From a checkpoint of a small image classifier: moe soft.
Rows from block 3, named by matrix and row number. Each number is 200 + 20 x the weight over its row's rms, rounded and kept within 0 to 999. All counts start at 0. After the name is the row's rms in percent of the matrix's.
# convs0: expand pointwise conv (model.blocks.3.convs.0.weight, 512x128x1x1), inputs 0-127
convs0.270,088,188,200,200,164,221,187,212,228,174,195,177,205,212,161,201,193,223,206,166,182,144,227,194,197,219,175,212,152,165,206,197,216,201,191,190,219,183,212,195,172,188,231,201,224,159,200,214,172,203,213,165,197,219,198,186,184,181,162,160,173,205,215,233,169,189,212,202,197,188,191,192,202,212,160,220,214,201,199,201,182,184,213,213,186,204,180,193,189,171,212,148,191,197,215,219,209,193,197,211,187,211,208,224,200,213,196,205,185,190,214,217,230,200,191,188,144,222,231,176,222,195,210,217,197,198,213,216,170
convs0.271,116,200,215,186,184,204,181,217,227,171,210,191,188,177,188,137,193,196,220,209,217,224,200,170,181,191,213,213,194,177,174,208,190,192,184,226,195,223,184,187,187,204,244,184,182,194,213,165,168,208,201,196,179,190,197,166,180,211,183,191,194,217,161,217,172,188,201,192,199,188,222,180,213,200,192,172,210,200,204,168,241,185,209,198,226,216,237,227,201,188,185,194,210,158,201,245,202,168,185,196,209,180,225,185,247,176,217,197,187,186,182,189,195,185,219,213,170,159,174,173,193,204,215,198,172,205,217,188,172
convs0.272,099,201,207,198,216,208,172,186,190,164,214,219,204,191,231,213,201,203,210,189,220,193,226,177,196,188,194,177,224,213,223,211,142,202,166,205,239,188,208,245,204,183,201,210,214,239,207,224,233,177,189,182,209,209,203,219,235,184,210,221,174,246,212,217,169,203,192,192,167,199,206,180,200,197,240,229,203,178,235,197,207,225,188,218,212,221,186,169,180,202,192,216,220,217,176,180,208,178,236,222,169,210,219,234,208,178,184,232,231,195,185,155,191,191,173,182,200,212,204,194,214,193,188,203,191,195,203,203,191
convs0.273,090,201,185,194,213,214,219,198,191,205,181,189,225,191,218,231,227,228,178,209,199,189,210,201,180,192,225,175,186,184,179,200,185,186,191,227,190,187,167,219,184,171,248,174,185,177,201,173,209,196,209,181,213,208,194,197,211,201,200,193,222,215,223,166,148,177,204,190,204,196,188,192,212,192,202,211,227,170,191,197,201,192,182,240,201,165,202,217,139,200,240,186,163,182,153,217,221,196,247,209,225,181,182,207,203,184,187,159,200,184,194,190,190,185,207,191,161,201,214,215,169,183,200,218,207,186,212,228,183
convs0.274,096,183,220,214,220,191,188,182,217,155,196,216,191,224,196,175,204,211,210,226,223,213,209,204,215,215,233,181,210,213,184,211,171,204,201,171,182,192,194,225,207,206,197,179,214,241,173,186,177,218,165,229,206,198,184,201,185,208,180,166,198,186,198,218,196,224,183,159,211,201,210,208,213,205,204,239,195,202,185,143,248,241,198,199,167,182,178,184,195,178,230,197,215,185,203,200,181,178,184,191,217,204,220,198,211,216,210,173,216,214,204,194,240,176,241,165,181,182,225,207,192,188,195,229,195,181,168,193,167
convs0.275,122,215,197,164,161,212,216,200,201,211,191,199,199,161,190,176,194,209,192,184,206,202,211,227,189,229,170,236,175,215,214,225,208,200,230,222,219,193,201,212,190,184,178,171,226,191,212,171,191,196,183,141,230,185,203,170,181,214,168,195,170,202,184,213,153,164,217,165,173,218,218,175,214,167,194,221,224,174,216,203,190,180,198,205,169,195,212,208,216,202,219,201,229,170,185,206,161,194,206,202,192,204,214,225,187,234,208,210,210,220,193,230,208,213,194,205,189,226,194,184,209,184,186,156,214,222,218,207,202
convs0.276,095,202,208,207,207,240,204,238,167,180,203,197,223,174,182,216,209,222,205,220,195,187,205,221,235,178,207,195,189,192,202,188,224,215,186,162,224,197,218,186,214,182,214,216,229,204,218,201,212,209,177,183,183,172,236,209,180,198,190,206,168,197,214,191,215,218,179,197,214,217,158,179,214,170,185,209,242,193,187,179,204,206,225,226,178,190,163,191,214,181,198,214,186,190,207,210,211,193,242,227,242,167,232,210,190,163,203,185,205,221,220,216,184,196,220,203,207,181,208,243,182,175,201,233,191,217,186,165,236
convs0.277,109,204,196,203,193,165,195,213,207,190,213,213,230,193,194,193,221,196,235,183,224,207,218,217,179,199,196,206,184,204,187,194,206,244,192,224,168,166,183,192,176,146,202,192,222,189,197,190,182,223,238,173,195,176,232,220,215,168,141,229,192,203,196,199,210,206,225,200,215,213,203,210,204,193,203,197,221,231,188,191,189,194,197,210,188,160,214,189,238,225,208,198,210,216,184,234,164,191,191,175,164,231,203,147,206,210,218,179,190,202,212,213,204,232,175,223,193,188,214,222,194,206,196,202,228,240,222,208,194
convs0.278,094,235,205,200,191,192,209,198,219,220,181,154,220,210,228,187,182,233,191,176,204,244,206,193,225,246,221,164,175,183,186,202,193,209,185,231,204,209,191,206,225,193,184,191,218,193,198,200,184,208,195,191,172,183,217,180,213,185,192,201,173,211,228,179,226,218,192,184,205,181,203,231,200,196,219,183,153,214,208,230,169,217,169,224,235,194,206,197,238,226,251,199,182,225,229,175,184,205,199,212,179,213,210,185,207,191,191,219,214,181,182,229,192,200,212,203,230,200,229,165,204,195,204,209,147,204,197,205,195
convs0.279,091,191,166,199,183,208,192,228,232,193,215,199,183,213,193,188,179,173,220,200,221,207,192,235,230,198,208,208,191,182,265,197,184,170,232,184,203,196,211,204,177,223,200,205,212,189,204,196,228,192,218,238,205,200,166,184,184,182,188,189,203,195,203,235,200,226,191,179,203,196,231,210,188,202,185,237,185,204,175,226,186,188,233,184,147,202,174,210,191,210,169,209,179,192,159,224,205,200,217,199,198,170,172,197,207,185,195,176,205,204,184,176,203,199,239,208,238,173,197,240,210,230,218,184,207,179,189,219,236
convs0.280,107,184,171,172,205,199,215,237,196,167,196,214,184,228,202,170,235,170,185,175,177,196,184,217,212,216,184,198,197,206,208,205,188,207,164,183,171,170,204,189,186,207,200,215,206,245,201,205,211,238,233,184,252,206,187,193,188,225,181,180,204,190,169,205,178,225,199,215,201,222,191,214,217,171,205,247,164,210,218,196,227,209,180,226,221,199,214,214,226,198,190,187,203,191,199,248,194,214,202,230,217,208,191,208,202,196,200,171,194,167,210,234,210,195,203,154,200,194,201,189,187,187,184,197,227,186,159,203,169
convs0.281,093,203,229,215,185,193,216,193,224,179,223,219,202,208,207,156,197,238,200,232,182,243,166,225,171,182,192,200,189,191,186,201,219,175,200,208,241,226,237,210,233,193,222,207,189,177,174,216,227,215,159,207,241,207,187,178,191,211,214,210,204,210,210,201,209,244,205,231,185,193,198,206,214,218,210,190,227,150,194,167,200,210,225,204,235,188,182,184,241,175,209,184,206,204,234,208,188,216,198,179,196,204,196,201,251,175,182,189,204,169,206,205,197,194,197,204,213,206,192,216,223,182,189,212,214,191,188,194,231
convs0.282,125,199,209,197,182,209,188,208,189,223,177,213,184,224,167,217,194,215,196,201,155,211,191,230,198,190,179,153,222,199,227,183,244,206,186,209,156,212,166,219,221,211,193,190,173,205,210,244,201,196,180,198,187,210,226,225,211,167,196,211,233,221,187,205,180,202,213,231,203,189,206,188,244,175,254,199,223,179,211,209,197,189,189,173,182,187,169,209,170,190,212,206,186,198,206,201,187,217,209,182,205,173,204,219,203,207,207,181,168,191,229,212,200,194,238,230,208,184,174,179,171,178,170,192,186,228,211,202,180
convs0.283,112,188,176,193,213,220,173,207,235,215,180,188,186,223,207,183,191,203,208,190,213,214,201,165,168,206,178,212,174,235,207,222,173,201,180,189,200,178,184,208,167,213,261,208,198,203,201,229,189,208,235,175,237,217,212,188,191,221,192,224,212,227,157,182,197,188,189,192,189,180,190,196,224,185,196,204,171,230,185,225,222,245,206,193,194,235,179,207,215,158,221,222,212,229,197,233,153,180,190,171,204,220,192,204,197,198,159,221,169,177,199,206,201,205,194,194,197,201,191,195,192,207,174,167,209,199,202,187,196
convs0.284,115,213,198,201,178,188,171,187,230,207,176,176,239,225,167,190,219,216,176,186,201,214,209,184,172,216,200,209,230,186,194,145,214,208,196,254,211,198,175,203,211,228,216,201,201,208,203,206,225,208,203,195,206,241,200,214,224,210,177,196,217,238,175,223,174,208,188,179,207,207,238,200,181,198,219,183,202,182,239,198,222,183,217,183,193,225,191,181,197,208,208,203,188,188,182,209,206,187,185,165,200,235,217,191,180,201,239,204,186,200,222,142,220,232,194,213,190,160,191,207,224,180,191,184,214,216,195,187,234
convs0.285,086,181,177,201,211,224,182,205,175,205,211,158,215,191,201,199,191,200,204,234,196,224,215,209,196,191,171,198,219,183,207,207,237,173,203,182,189,221,175,211,225,181,210,164,244,206,197,219,214,202,180,199,219,245,199,168,217,207,216,244,171,182,172,173,211,240,201,197,224,204,186,207,228,207,226,189,198,187,222,164,217,227,163,219,187,219,221,222,190,196,215,239,196,223,220,208,202,176,216,233,220,194,212,186,205,210,187,186,204,197,205,214,189,199,253,203,205,197,158,184,204,201,191,176,209,246,201,185,209
convs0.286,112,188,165,224,179,218,179,187,193,221,245,228,211,210,213,191,184,189,197,181,219,222,206,215,197,233,220,209,170,231,200,210,220,163,206,189,215,189,220,180,187,256,216,220,166,200,178,221,188,210,183,203,241,173,212,221,203,207,161,211,205,195,191,193,179,210,175,167,222,214,216,187,215,193,182,236,226,209,209,236,188,226,218,209,163,231,208,186,199,169,181,212,174,226,194,213,194,198,223,210,177,234,216,223,175,217,195,190,216,211,235,200,206,217,194,164,189,222,216,209,209,190,192,217,213,188,220,214,196
convs0.287,106,192,207,195,235,213,222,206,208,234,197,212,185,220,210,161,200,187,201,209,177,218,231,200,205,201,211,216,168,208,216,197,197,212,181,167,223,223,163,187,175,171,208,205,212,159,171,195,197,176,194,201,199,201,236,210,197,206,159,238,193,202,207,228,227,176,201,185,207,218,199,180,175,165,177,220,203,172,192,182,181,212,196,238,173,177,194,200,193,189,223,178,181,194,211,239,159,184,187,220,233,162,212,185,196,205,240,150,184,179,187,206,206,209,198,231,190,210,212,217,218,221,203,203,197,195,202,237,196
convs0.288,107,186,190,206,222,187,241,196,213,222,199,197,209,193,152,209,210,172,209,181,192,178,175,243,185,221,196,171,170,152,192,211,198,184,185,202,187,202,210,184,200,194,215,186,218,185,210,156,141,203,229,222,211,212,171,140,229,229,206,186,221,217,192,210,219,215,217,189,216,201,197,195,201,242,206,205,191,233,174,217,171,191,204,218,188,185,209,195,206,189,191,206,203,182,172,205,202,176,205,225,192,186,233,188,218,208,204,208,207,183,206,196,226,209,221,197,206,158,197,239,199,214,191,189,191,177,217,166,228
convs0.289,067,202,205,159,171,206,244,187,239,206,180,226,201,228,200,186,185,229,218,174,172,190,221,252,236,198,162,151,206,206,238,211,197,198,213,212,180,206,227,209,196,232,196,179,225,196,187,200,171,186,228,170,244,210,170,206,232,202,193,184,225,206,181,176,195,191,204,195,189,163,217,202,223,168,221,200,203,203,197,181,216,204,191,214,159,195,181,216,217,169,215,203,213,184,202,219,219,204,208,195,196,218,177,191,197,197,196,214,214,164,188,186,192,212,228,216,209,219,210,182,209,213,209,179,179,198,217,179,175
convs0.290,078,208,221,193,196,159,193,241,186,216,199,204,158,221,207,202,180,175,171,224,170,183,172,238,147,177,214,188,201,209,223,143,198,182,237,194,211,179,219,206,191,184,202,204,188,188,200,212,207,202,206,237,186,184,204,203,249,193,180,192,194,200,207,210,181,179,227,179,202,214,214,213,219,200,204,196,161,193,218,227,198,201,189,217,206,230,222,198,177,195,224,212,185,212,177,221,207,221,177,226,192,188,201,176,237,174,214,231,190,208,205,205,201,193,190,155,212,195,220,210,195,222,170,192,193,157,205,221,204
convs0.291,105,213,201,193,224,196,190,182,187,185,196,194,176,218,204,227,210,251,173,182,193,229,200,191,195,227,214,199,195,204,200,213,208,177,184,195,191,195,178,222,218,166,182,201,247,181,216,215,205,216,208,164,231,185,169,214,177,188,188,206,204,191,205,210,205,172,243,232,238,175,148,205,199,213,220,167,203,192,186,213,232,166,221,194,178,196,210,175,180,190,215,215,189,188,167,191,199,157,207,206,218,224,176,170,197,180,219,194,218,166,180,206,190,214,210,245,235,223,200,196,174,204,221,213,199,182,186,205,187
convs0.292,077,192,216,167,213,206,222,214,234,168,213,171,177,185,186,210,195,182,217,222,156,170,197,225,180,219,221,170,193,224,235,198,213,195,192,224,198,245,177,179,191,183,244,235,201,217,179,199,219,164,194,226,198,214,180,189,213,176,212,227,210,191,213,228,180,214,200,179,212,182,230,178,212,200,191,181,175,190,197,211,176,197,218,196,211,217,198,176,190,214,172,205,230,182,211,224,239,203,193,186,211,239,210,170,190,192,197,187,205,182,204,197,228,209,203,188,198,174,156,199,199,155,174,212,205,216,174,187,204
convs0.293,103,183,181,227,194,224,187,186,200,220,201,195,206,224,214,223,189,191,197,196,212,185,207,209,224,254,203,215,196,217,206,201,182,211,175,192,218,199,207,206,225,192,255,205,220,184,209,196,136,197,231,185,184,212,208,187,194,195,179,190,198,201,214,216,210,209,213,192,209,194,225,205,190,217,187,205,182,162,155,219,195,190,147,143,172,191,169,234,226,204,186,195,174,224,182,193,237,176,208,183,209,204,208,195,190,237,180,210,171,197,190,228,195,173,203,205,171,208,202,200,169,193,178,166,175,189,183,203,189
convs0.294,121,198,194,215,208,204,208,221,182,204,178,215,201,235,188,207,175,198,211,209,196,187,196,235,175,184,174,183,209,222,176,175,206,204,206,200,154,204,204,187,195,170,190,193,219,177,204,191,152,214,223,217,204,202,237,182,188,197,227,222,210,204,219,224,231,177,201,212,163,224,162,203,196,179,219,210,222,144,170,160,156,220,221,199,161,193,208,211,211,203,194,197,198,191,224,193,189,233,211,223,191,203,201,195,235,189,213,216,224,220,203,212,160,207,173,166,187,189,198,166,214,200,209,208,185,235,228,184,193
convs0.295,102,216,172,210,197,201,185,198,227,198,188,189,220,181,150,228,219,207,201,240,213,162,190,232,205,178,214,201,186,228,223,175,178,171,165,233,209,217,218,171,185,204,200,219,191,200,185,225,206,205,191,188,208,202,175,194,162,216,203,212,146,207,199,252,191,175,199,205,187,150,210,171,223,195,223,185,195,231,234,205,220,188,169,212,188,223,208,197,188,186,186,229,199,209,203,209,209,209,205,183,211,197,208,198,176,190,184,210,155,187,219,209,201,180,183,199,190,210,221,193,169,192,187,244,185,195,221,228,200
convs0.296,121,147,203,190,189,190,209,237,192,234,205,187,212,201,210,180,223,192,186,213,214,194,225,201,203,169,197,174,181,194,204,167,219,183,177,202,203,222,199,162,209,189,168,201,246,182,194,175,211,181,202,173,184,211,184,198,210,211,208,218,198,190,215,236,231,183,187,231,242,215,200,222,232,190,196,210,222,208,215,165,227,172,206,211,181,160,197,206,198,217,188,225,171,196,230,185,174,209,215,177,251,202,192,221,186,201,167,209,184,213,192,189,174,184,168,242,187,185,202,186,209,217,203,184,206,194,216,217,229
convs0.297,094,217,186,221,190,174,216,205,182,237,209,205,225,200,210,172,196,181,217,189,184,163,208,231,226,219,215,178,164,191,189,187,213,184,234,178,191,203,205,204,190,186,222,204,204,222,180,162,170,181,211,189,198,163,196,199,200,209,178,186,211,224,221,259,181,227,218,143,192,244,203,223,250,196,187,182,193,192,177,229,229,201,190,216,202,181,195,181,190,169,179,189,193,216,203,224,184,192,190,223,196,218,209,209,185,202,196,204,196,195,201,236,203,181,201,241,206,177,218,196,175,220,183,174,186,177,183,211,221
convs0.298,098,211,203,201,176,211,224,227,196,227,200,191,197,242,170,215,188,187,196,164,177,173,219,224,182,207,185,233,187,220,225,198,215,175,174,216,216,230,214,229,238,149,196,231,191,228,226,199,168,194,202,180,216,171,206,207,203,201,202,167,152,219,237,225,171,205,225,197,178,199,201,208,170,189,221,192,232,180,201,202,187,191,210,189,201,235,182,208,210,165,202,204,220,196,178,214,196,196,228,208,217,196,203,192,231,197,163,187,203,210,195,193,197,230,222,226,186,189,198,170,180,210,236,213,203,210,207,195,169
convs0.299,103,192,211,199,203,218,212,200,181,192,195,176,227,196,213,202,212,197,211,176,171,205,211,193,195,173,218,171,212,175,185,198,220,192,195,208,201,226,210,197,202,180,233,216,182,220,191,207,179,225,242,206,154,185,207,226,216,231,201,205,189,177,206,215,191,237,183,212,197,182,206,210,201,174,206,243,210,167,181,182,233,195,181,250,236,196,204,217,222,239,206,180,183,208,198,156,158,183,225,208,223,148,216,185,182,183,188,200,196,194,193,180,183,168,225,220,215,201,222,203,189,225,213,173,179,204,206,198,243
convs0.300,083,171,196,213,223,215,181,194,191,200,203,211,193,209,205,198,206,208,205,220,185,187,218,188,220,208,217,181,200,159,194,209,189,173,180,206,187,179,206,195,198,222,197,254,191,206,188,212,184,202,249,205,213,177,208,227,221,222,172,176,216,198,198,173,210,221,231,226,213,216,183,242,212,170,193,213,236,182,205,202,232,190,186,144,203,203,204,183,193,199,203,233,148,198,210,210,173,207,190,213,230,206,185,213,211,203,187,187,216,242,209,230,189,212,221,166,235,167,225,222,166,204,224,181,217,225,187,178,197
convs0.301,109,185,228,165,159,217,196,217,172,186,189,211,185,180,183,178,220,159,200,179,215,217,206,173,202,182,215,189,198,176,175,200,156,214,173,189,189,203,200,210,193,210,191,210,186,204,178,195,196,184,211,197,189,197,225,221,210,199,197,185,197,181,185,210,188,229,201,196,203,197,217,195,184,209,189,192,197,173,173,213,215,196,223,225,229,186,240,170,197,231,182,199,225,174,224,224,250,179,216,194,183,190,155,206,221,219,189,194,174,207,204,222,207,231,175,177,234,231,200,180,211,160,178,154,189,186,212,246,208
convs0.302,102,231,189,189,214,220,188,205,218,182,217,203,185,176,226,204,200,189,173,188,181,179,232,166,162,218,236,192,223,217,186,180,193,196,191,178,216,209,203,211,218,170,223,198,203,206,175,211,200,165,211,242,200,153,241,204,191,213,201,181,216,187,213,167,202,198,214,218,201,232,194,221,164,175,165,214,250,192,211,202,196,183,169,189,152,198,183,182,174,166,209,211,206,204,201,188,199,190,201,180,212,190,209,197,210,213,235,225,212,169,179,208,228,206,216,196,192,186,172,232,204,176,196,221,180,208,217,167,215
convs0.303,096,234,223,226,196,185,220,168,186,227,223,198,202,202,180,207,214,192,207,221,200,214,202,185,185,191,224,178,235,185,155,175,219,191,181,201,200,221,229,199,211,186,192,183,194,150,209,168,199,211,196,158,202,217,193,220,186,188,186,220,190,180,218,238,178,179,188,210,208,222,240,166,228,206,202,210,187,187,191,207,184,185,214,204,177,157,223,243,174,196,213,215,193,219,200,208,160,220,187,214,228,216,205,208,206,192,198,197,179,181,180,209,149,224,188,215,178,211,206,217,196,194,169,173,167,215,192,172,186
convs0.304,110,192,202,187,198,189,198,241,239,218,246,196,198,193,208,191,186,209,175,196,220,193,206,215,199,190,204,182,178,232,237,207,210,228,217,222,192,200,181,215,203,208,195,182,234,185,186,204,237,195,173,197,214,198,190,174,193,182,200,217,170,213,205,189,202,231,209,203,237,186,210,171,180,203,200,184,256,159,175,228,223,201,209,196,211,192,178,179,203,181,215,216,203,147,240,208,214,193,185,177,195,201,198,217,176,200,183,139,182,182,204,212,210,193,202,207,215,220,185,211,221,243,211,211,189,157,218,185,216
convs0.305,093,204,208,220,200,177,185,214,182,163,172,168,217,197,176,205,191,208,227,229,219,189,204,157,200,209,214,201,184,207,231,210,181,213,212,194,204,206,183,262,201,203,194,234,209,209,196,216,226,247,180,198,229,183,230,208,172,172,185,235,196,216,170,196,205,199,228,194,219,170,192,222,203,202,201,180,186,198,195,220,208,174,164,197,204,170,219,220,189,180,234,197,193,220,230,194,174,216,212,198,205,205,205,198,243,217,198,190,192,211,219,225,223,184,198,205,181,185,252,187,187,221,187,175,239,174,196,194,177
convs0.306,112,184,187,190,227,222,194,193,212,212,189,211,210,206,182,176,176,160,211,198,175,209,209,221,208,191,221,192,189,211,174,232,204,185,207,152,182,178,207,198,205,169,212,190,204,186,197,193,212,218,231,202,197,177,198,183,193,208,212,244,195,196,204,212,211,182,209,213,185,208,182,215,154,210,209,192,218,161,170,229,186,207,202,191,184,178,200,171,220,205,203,205,196,202,174,199,187,217,196,236,193,223,211,180,195,235,201,179,232,161,237,204,144,163,186,211,179,164,192,141,188,184,190,184,239,203,219,190,208
convs0.307,129,201,225,175,233,226,197,177,219,209,199,201,169,184,182,201,212,198,220,203,224,240,191,152,211,182,215,200,191,155,204,236,202,192,168,204,188,205,165,211,227,218,192,200,169,246,193,181,186,191,205,187,191,182,193,193,194,183,177,168,201,210,220,225,198,183,172,159,204,192,209,218,216,183,204,235,232,239,192,214,226,203,179,178,211,190,186,189,196,201,182,205,200,193,221,239,189,225,200,227,198,241,199,184,191,176,220,196,216,170,209,207,182,202,211,201,193,196,190,197,154,203,230,223,204,226,196,153,208
convs0.308,085,226,201,197,181,233,209,206,217,205,175,190,199,197,210,200,165,200,237,190,204,191,224,157,189,178,189,213,210,185,212,211,232,182,187,204,195,223,216,187,221,174,191,193,223,210,226,234,200,184,209,190,179,179,205,202,239,201,164,237,212,201,209,239,157,227,208,196,229,241,150,193,166,175,194,176,197,185,203,201,188,201,228,215,179,230,198,194,177,183,173,190,184,180,184,209,190,162,183,199,202,171,209,226,200,235,216,204,196,213,202,197,204,204,206,235,181,194,160,199,182,184,209,209,199,185,228,225,164
convs0.309,087,245,226,213,209,235,219,178,199,177,202,205,215,177,198,197,209,210,202,211,218,200,202,224,221,186,190,194,193,244,199,187,206,235,183,196,205,237,167,223,209,218,190,178,218,178,220,182,182,226,213,217,222,184,218,193,231,216,236,184,221,190,167,190,211,225,246,167,201,181,208,187,211,197,197,214,190,184,213,202,189,212,213,218,167,175,215,206,219,180,208,214,183,209,198,218,211,222,197,181,229,214,224,211,200,208,215,219,207,183,223,224,203,182,249,204,215,212,218,206,168,243,225,210,225,257,210,224,189
convs0.310,064,242,232,223,220,190,207,194,193,234,216,196,225,203,221,180,211,168,198,203,194,205,200,190,196,252,172,237,208,211,163,183,202,198,195,197,192,188,218,185,195,198,224,133,233,211,198,206,227,199,236,193,201,217,218,172,207,195,236,184,199,206,187,194,209,190,182,216,223,203,204,176,174,198,223,196,185,185,160,190,175,188,148,209,215,212,215,190,210,202,201,203,217,203,204,166,167,176,233,189,213,205,202,212,212,205,225,183,192,175,219,171,177,207,210,149,207,191,222,224,216,176,206,206,218,189,217,217,207
convs0.311,094,162,188,205,182,209,178,187,179,192,247,171,208,205,137,219,215,202,224,219,172,185,197,180,224,207,181,169,191,209,214,203,219,207,185,225,187,202,201,186,214,227,217,229,186,192,159,202,202,187,166,204,209,211,223,165,204,189,196,187,207,198,165,187,159,214,199,218,229,208,205,196,190,192,192,223,203,168,229,194,201,189,189,188,204,193,214,223,196,214,196,214,170,195,180,190,236,187,204,209,237,216,199,168,234,210,254,215,216,196,193,188,229,191,194,167,206,186,163,202,218,204,203,176,171,200,176,227,183
convs0.312,115,173,191,188,189,191,175,195,209,176,207,181,156,197,181,199,161,196,172,214,257,159,193,182,198,192,182,185,201,222,204,235,204,203,220,215,219,187,189,244,186,208,234,198,217,166,227,221,219,201,184,209,197,213,201,163,182,219,196,162,165,208,200,196,195,213,209,216,225,198,173,201,213,211,204,201,219,197,200,156,155,205,201,230,199,195,225,201,207,193,194,205,229,187,204,191,219,181,179,223,212,167,228,235,209,199,175,225,210,205,205,203,228,198,200,194,238,207,248,196,200,198,195,170,234,214,202,199,203
convs0.313,098,191,230,217,176,191,204,187,204,232,208,194,195,203,184,178,191,238,221,202,176,199,205,175,189,208,184,193,185,193,192,211,183,211,170,189,207,203,173,200,184,231,189,199,196,211,186,197,138,225,220,226,211,228,210,221,213,183,191,186,187,194,211,194,186,210,263,223,223,194,168,194,186,171,179,214,217,162,177,183,206,222,191,238,237,213,185,173,220,224,208,203,181,225,231,233,231,208,177,166,197,192,214,227,222,212,181,197,183,201,197,168,209,205,220,208,224,192,181,206,169,178,196,186,203,219,229,227,217
convs0.314,108,184,221,174,177,217,198,264,225,181,234,183,187,161,191,202,209,196,198,169,229,195,225,190,216,205,175,178,207,207,207,206,174,221,171,215,170,169,231,225,160,170,241,213,191,220,200,193,217,210,223,160,230,210,176,205,198,209,180,210,210,232,206,206,210,212,223,214,212,221,187,197,219,203,184,210,208,187,211,221,177,215,194,195,232,219,206,165,191,218,210,180,217,189,200,252,179,174,196,188,232,200,195,210,173,196,179,192,200,177,159,209,210,191,229,201,186,176,188,210,198,175,205,191,183,185,205,180,199
convs0.315,102,199,172,192,212,218,153,175,214,207,222,206,203,197,245,232,188,185,200,199,194,199,220,192,205,190,219,169,194,184,200,167,190,180,222,183,218,228,161,202,208,224,216,172,180,210,219,221,191,188,217,206,186,218,214,226,171,202,187,210,197,215,214,168,221,232,178,211,183,211,174,203,243,165,188,248,154,187,177,181,177,185,189,180,226,184,199,200,187,211,198,184,224,245,183,188,241,184,196,221,218,166,194,216,196,216,183,190,205,219,191,208,213,175,222,194,192,209,213,238,196,226,192,201,214,202,170,209,189
convs0.316,064,193,185,177,189,177,199,190,209,235,169,180,195,203,234,141,185,185,213,198,211,211,198,205,187,208,178,220,198,188,165,183,203,187,195,211,204,189,221,236,183,211,194,220,220,203,169,219,242,191,192,204,193,170,172,244,183,171,209,223,182,209,202,191,164,216,189,230,180,196,166,238,217,247,212,208,217,181,237,179,204,189,180,217,178,193,204,160,178,214,225,177,204,194,233,202,201,201,198,187,192,186,198,218,201,190,171,205,193,173,219,197,187,193,210,202,221,192,185,201,168,210,175,216,238,204,179,166,179
convs0.317,074,240,188,249,195,193,215,199,205,181,181,188,198,196,197,232,184,227,210,204,221,185,212,190,241,167,198,209,166,170,237,208,216,183,217,169,196,168,200,207,201,168,191,183,186,191,222,167,208,213,199,201,255,217,210,177,181,213,208,217,220,225,213,179,218,203,244,189,215,202,196,194,190,217,205,169,213,211,197,221,210,204,202,193,219,205,177,189,242,239,234,184,189,227,193,206,177,232,212,221,194,193,186,197,206,203,184,189,226,207,238,195,225,219,219,230,219,221,210,197,208,199,218,185,151,209,188,218,185
convs0.318,070,208,196,217,223,201,184,183,209,231,227,184,198,223,177,182,187,202,196,148,206,200,209,201,214,227,214,213,233,186,191,169,157,217,203,224,200,182,163,203,230,162,233,205,207,208,199,207,180,205,186,185,177,210,173,168,195,213,254,175,164,207,182,190,216,204,194,222,238,207,198,237,194,196,199,180,210,179,182,196,193,221,209,203,225,190,157,211,206,199,182,192,184,197,190,161,212,192,195,222,205,190,170,205,169,245,227,190,206,177,176,213,212,200,173,202,237,183,222,178,187,223,207,214,203,201,216,191,229
convs0.319,089,221,202,211,203,229,163,222,188,231,175,180,217,198,195,198,190,193,242,223,213,223,200,172,184,180,205,214,208,201,187,196,210,184,209,220,232,209,216,215,220,198,235,187,229,193,252,188,192,172,210,203,229,152,206,184,200,195,214,185,198,173,188,162,207,191,171,240,197,202,188,209,175,214,196,200,215,226,199,223,234,171,161,199,180,169,218,212,188,183,188,210,188,205,191,184,201,177,188,176,154,200,173,193,227,204,178,188,184,200,185,201,201,205,227,201,167,205,176,177,192,197,196,157,198,228,184,198,158
convs0.320,125,193,206,184,210,184,214,216,221,228,218,204,203,238,205,211,248,172,178,195,178,221,201,214,165,234,192,195,207,193,186,212,205,190,218,181,201,172,219,190,185,219,201,194,231,183,201,235,237,193,223,239,210,217,208,219,199,209,191,209,217,219,215,228,151,214,213,183,203,212,183,185,164,215,192,172,210,240,169,198,188,226,183,215,206,201,218,189,223,189,177,185,209,166,179,228,204,157,226,210,193,167,198,193,178,240,209,209,178,170,203,202,245,181,213,174,229,183,206,220,206,189,214,177,188,205,186,205,197
convs0.321,114,176,217,210,195,239,230,188,190,175,205,182,198,210,215,217,212,187,195,168,219,191,220,234,171,189,176,183,204,195,195,155,194,165,198,196,190,226,200,183,180,188,201,201,207,181,211,176,201,207,205,148,190,218,158,213,188,224,214,193,222,203,241,193,219,197,172,180,218,221,205,233,214,177,199,181,214,226,225,202,211,181,200,232,200,176,182,192,238,202,217,198,177,174,205,216,189,185,226,173,203,203,209,181,221,213,197,183,155,213,188,218,164,214,195,204,220,217,221,151,235,167,189,212,192,195,197,221,174
convs0.322,111,200,181,212,186,190,193,224,185,175,211,221,199,177,201,200,224,212,230,197,195,176,196,192,200,224,176,230,187,214,204,205,233,233,177,188,207,222,217,210,177,186,209,213,204,255,220,218,220,168,214,211,246,209,179,202,215,201,198,218,224,154,187,189,213,186,187,213,233,192,261,184,204,219,176,166,196,168,185,203,199,181,229,206,216,180,242,219,187,192,178,189,200,207,168,179,203,233,164,161,219,199,192,197,177,186,192,183,168,202,190,192,212,228,207,198,209,188,195,218,202,204,167,231,212,212,196,222,198
convs0.323,085,200,210,233,228,194,179,208,206,187,196,191,177,209,220,194,213,251,194,209,187,211,191,220,188,190,231,209,183,204,164,210,165,185,219,205,190,217,223,162,238,193,178,182,170,203,196,226,232,235,218,222,212,152,209,223,214,210,214,191,183,163,189,182,207,216,204,188,233,188,200,209,199,202,207,189,222,206,198,211,225,196,185,171,227,225,231,236,222,216,203,177,226,241,193,211,200,219,187,173,208,180,202,212,235,185,195,176,220,195,181,179,187,193,211,186,208,216,201,223,240,192,212,232,179,171,200,215,164
convs0.324,096,180,232,190,182,198,205,177,211,167,201,238,193,179,179,213,146,185,206,185,204,209,219,208,178,194,191,197,188,187,194,203,216,196,188,171,185,190,192,222,180,208,229,168,215,209,209,202,204,238,207,195,195,189,159,229,229,231,194,168,173,184,217,220,175,200,183,185,187,193,188,180,209,225,190,226,228,200,210,181,232,183,211,226,199,196,179,218,182,237,177,229,206,204,220,177,233,196,212,171,235,219,197,217,208,171,187,183,193,212,179,183,220,206,211,184,199,193,178,198,256,235,199,198,240,207,197,235,206